python train.py --model="self-supervised image encoder" --dataset="views of escape-time and Newton fractals" --train_examples=145000 --image_size=32 --crop_scale_min=0.2 --horizontal_flip=true --color_jitter=0.4 --cutout=0.25 --method="byol" --arch="resnet" --norm="batchnorm" --activation="relu" --depths=[2, 2, 6, 2] --kernel_size=3 --stem="single" --avg_pool_shortcut=false --widths=[48, 96, 192, 384] --projector_hidden=1024 --projector_out=128 --projector_hidden_layers=1 --target_momentum=0.996 --init="orthogonal" --residual_init="zero_last" --optimizer="soap" --beta2=0.95 --lr=0.0021 --beta1=0.9 --shampoo_beta=0.95 --eps=1e-08 --precondition_frequency=32 --max_precond_dim=1536 --merge_dims=true --one_sided=true --adamw_lr_other_params=0.002 --grad_clip=1.0 --steps=6900 --batch_size=128 --epochs=6.1 --lr_schedule="linear" --final_lr_fraction=0 --warmup_steps=340 --weight_decay=0.09 --adamw_weight_decay_other_params=0.05
Rows from block 6 of a small self-supervised image encoder, named by matrix and row number. Rows with one number belong to one channel. Each number is 128 + 32 x the weight over its row's rms, rounded and kept within 0 to 255. All counts start at 0.
After each channel's rows are labels from the 100 images, of 14976, where the channel reaches its highest value: "responds to" is what is common among them. Only what is clearly more common there than usual is listed. The data: views of escape-time and Newton fractals.
# convs0: first 3x3 conv (model.blocks.6.convs.0.weight, 192x192x3x3, each kernel summed), inputs 176-191
# convs1: second 3x3 conv (model.blocks.6.convs.1.weight, 192x192x3x3, transposed, each kernel summed), outputs 176-191

convs0.50 [ 36 111 126 115 149 104 120 106 127 101 141 114 100 105 123 121]
convs1.50 [127 106 128 141 118 126 137 119  99  89 160 152  78 135 159 115]
responds to: tricorn; pastel; grey

convs0.21 [161 111  86 117 142 116  41 133 101  95  94 125 124 131  97 117]
convs1.21 [ 84 182  81 114 100 155 141 139  88 123 101 154 176 105 121 122]
responds to: warm

convs0.58 [188  86 165 116 139 179 153 124 165 193 164 101 116 182 155 131]
convs1.58 [129  88 152 112 121 134 106 124  84 159 181  85 127 153 121 167]
responds to: grey; tricorn

convs0.67 [239  69 112 124 124 131 110  99  73 163 158 100 114  91 110 101]
convs1.67 [112 156 109  83 125 181 145 115  84 168 107 150 186 113 143 133]
responds to: Julia set

convs0.38 [134  70 174 116 119  90 151 100  18  97 126 107  92 114 112  77]
convs1.38 [153  83  81 111 140 144 118 151 100  91 126 149 174 123  86 130]
responds to: vivid

convs0.57 [151  91 139 104 145 133 170 150 108 115 157 122  88  92 141 118]
convs1.57 [114 101 122 178 110 133 114 161 129 136 127 148  89  73 113  99]
responds to: tricorn; grey; pastel

convs0.81 [144 109 110 145 151  81 171 105 142 109 136 147 155 130 137 140]
convs1.81 [144  87  95  79 145 161 114  86 104  90 187 126 150 153 162 152]
responds to: Julia set

convs0.80 [243  77 130  93  77 146 118  77 151 127 133  91 134 124 155 138]
convs1.80 [ 95  74 107 121 158 149 128 108 152 106 145  98 155 161 143 204]
responds to: Julia set

convs0.27 [119  77 154  99 124  98  96 131 171  71 112 110 103 108 123 111]
convs1.27 [130 103  56  73 129  84 114  84  56 126 196 180  88 117 143 141]
responds to: cool; tricorn

convs0.181 [ 90 135  92 124 115 125  95 122 119 113 125 128 164 123 148 122]
convs1.181 [125 117 128 105 122 123 150 150 105 136 166 163 145 145 157 131]
responds to: dark; tricorn

convs0.72 [ 37 102 118 162  91 100 143  89 113  89 168  96 136 125 112  87]
convs1.72 [180 129  61  68 158  98 144  87  93  81 154 172 137 119 147 106]
responds to: dark

convs0.88 [103 110  99 169  97 146  93 128 104 164 129 131  73 144 108 102]
convs1.88 [ 94 139 170 129 145  99 171 110 138 124  77  68 163 107 105 148]
responds to: pastel

convs0.23 [ 90 156 143 133 139 127  84 172 215 126  78 161 167 134  95 160]
convs1.23 [136 112  89 126  93 109 141  58 230  96 176 138  56 106 152  95]
responds to: Newton basins of three roots

convs0.90 [101 130 139 143 128  93  98 148 100 135 159 169 105  97 115 131]
convs1.90 [137 108 152 157 137 156 151 153 121 113 102 190 139  81 166 144]
responds to: pastel

convs0.42 [110 190 126 117  99  72  93 107 137 100 133 141  79  96 129 122]
convs1.42 [138 124 135 159 108 225 156 144 113  81 114 143 174  95 108 101]
responds to: grey

convs0.91 [114 114 142 128 101  72  87  91  56  34 155 101 149 144 128 143]
convs1.91 [109 141 112 111 127  19 131 104 154 185 156 108  98 163  88 133]
responds to: cool; vivid

convs0.109 [114 122 143 157 131  72  92 133 165  63 128 111 131 111 127 140]
convs1.109 [166  84 177 140 113 129  86 132 108 155 116 175 138 124 138 105]
responds to: grey; tricorn

convs0.125 [ 91  48 116 139  84  86 107 118  99  81 138 104  97 129 143  72]
convs1.125 [119 136 171  93 162 119 134 148  98 138  87 120 158 170 160 118]
responds to: pastel; grey

convs0.0 [236 116 138 152 103 103 115 104 106 115 106 142 140  77  97 115]
convs1.0 [130 121 135 102 107 149 114  69 198 167 142 114 112 130 119 157]
responds to: tricorn; pastel

convs0.6 [152 118 107 136 104 155 122  97  76 118 130  78  95 168 132  87]
convs1.6 [109 122 112 116 120 145  83 134  96 138 178 117 150 165  81 160]
responds to: grey; pastel; Julia set

convs0.59 [127  97 153 147 133  76  93 139 174 155  91 125 186 118 119 146]
convs1.59 [116 108  84  87 145 165 125 180 109 133  99 129 135 106 117 127]
responds to: warm

convs0.22 [125  99 102 133 102  91 130  85 148  83 157  99 147  95 150 116]
convs1.22 [172  77 156 137  69 117  33 114  92 150 129 148 122 114 139 117]
responds to: grey

convs0.61 [129 158 134 142 120  90 158 101 105 101 121 131 118  65  96 137]
convs1.61 [126 110 108  99  89  96 204 161  86  97 192 211 128 126 162 172]
responds to: dark; tricorn

convs0.177 [124 157 116 156 110 144  70  98 150  94 108 117 184  92  94 135]
convs1.177 [180 105  72 100  83 138 140  91 132 122 177 226  78 140 210 142]
responds to: cubic Julia set

convs0.26 [172 131 163 130 108  81 181  93 129  88 123 111 164 110 161  90]
convs1.26 [141  82 150  65 123  95 115 136 166 141 221 128 129 186 152 142]
responds to: vivid; tricorn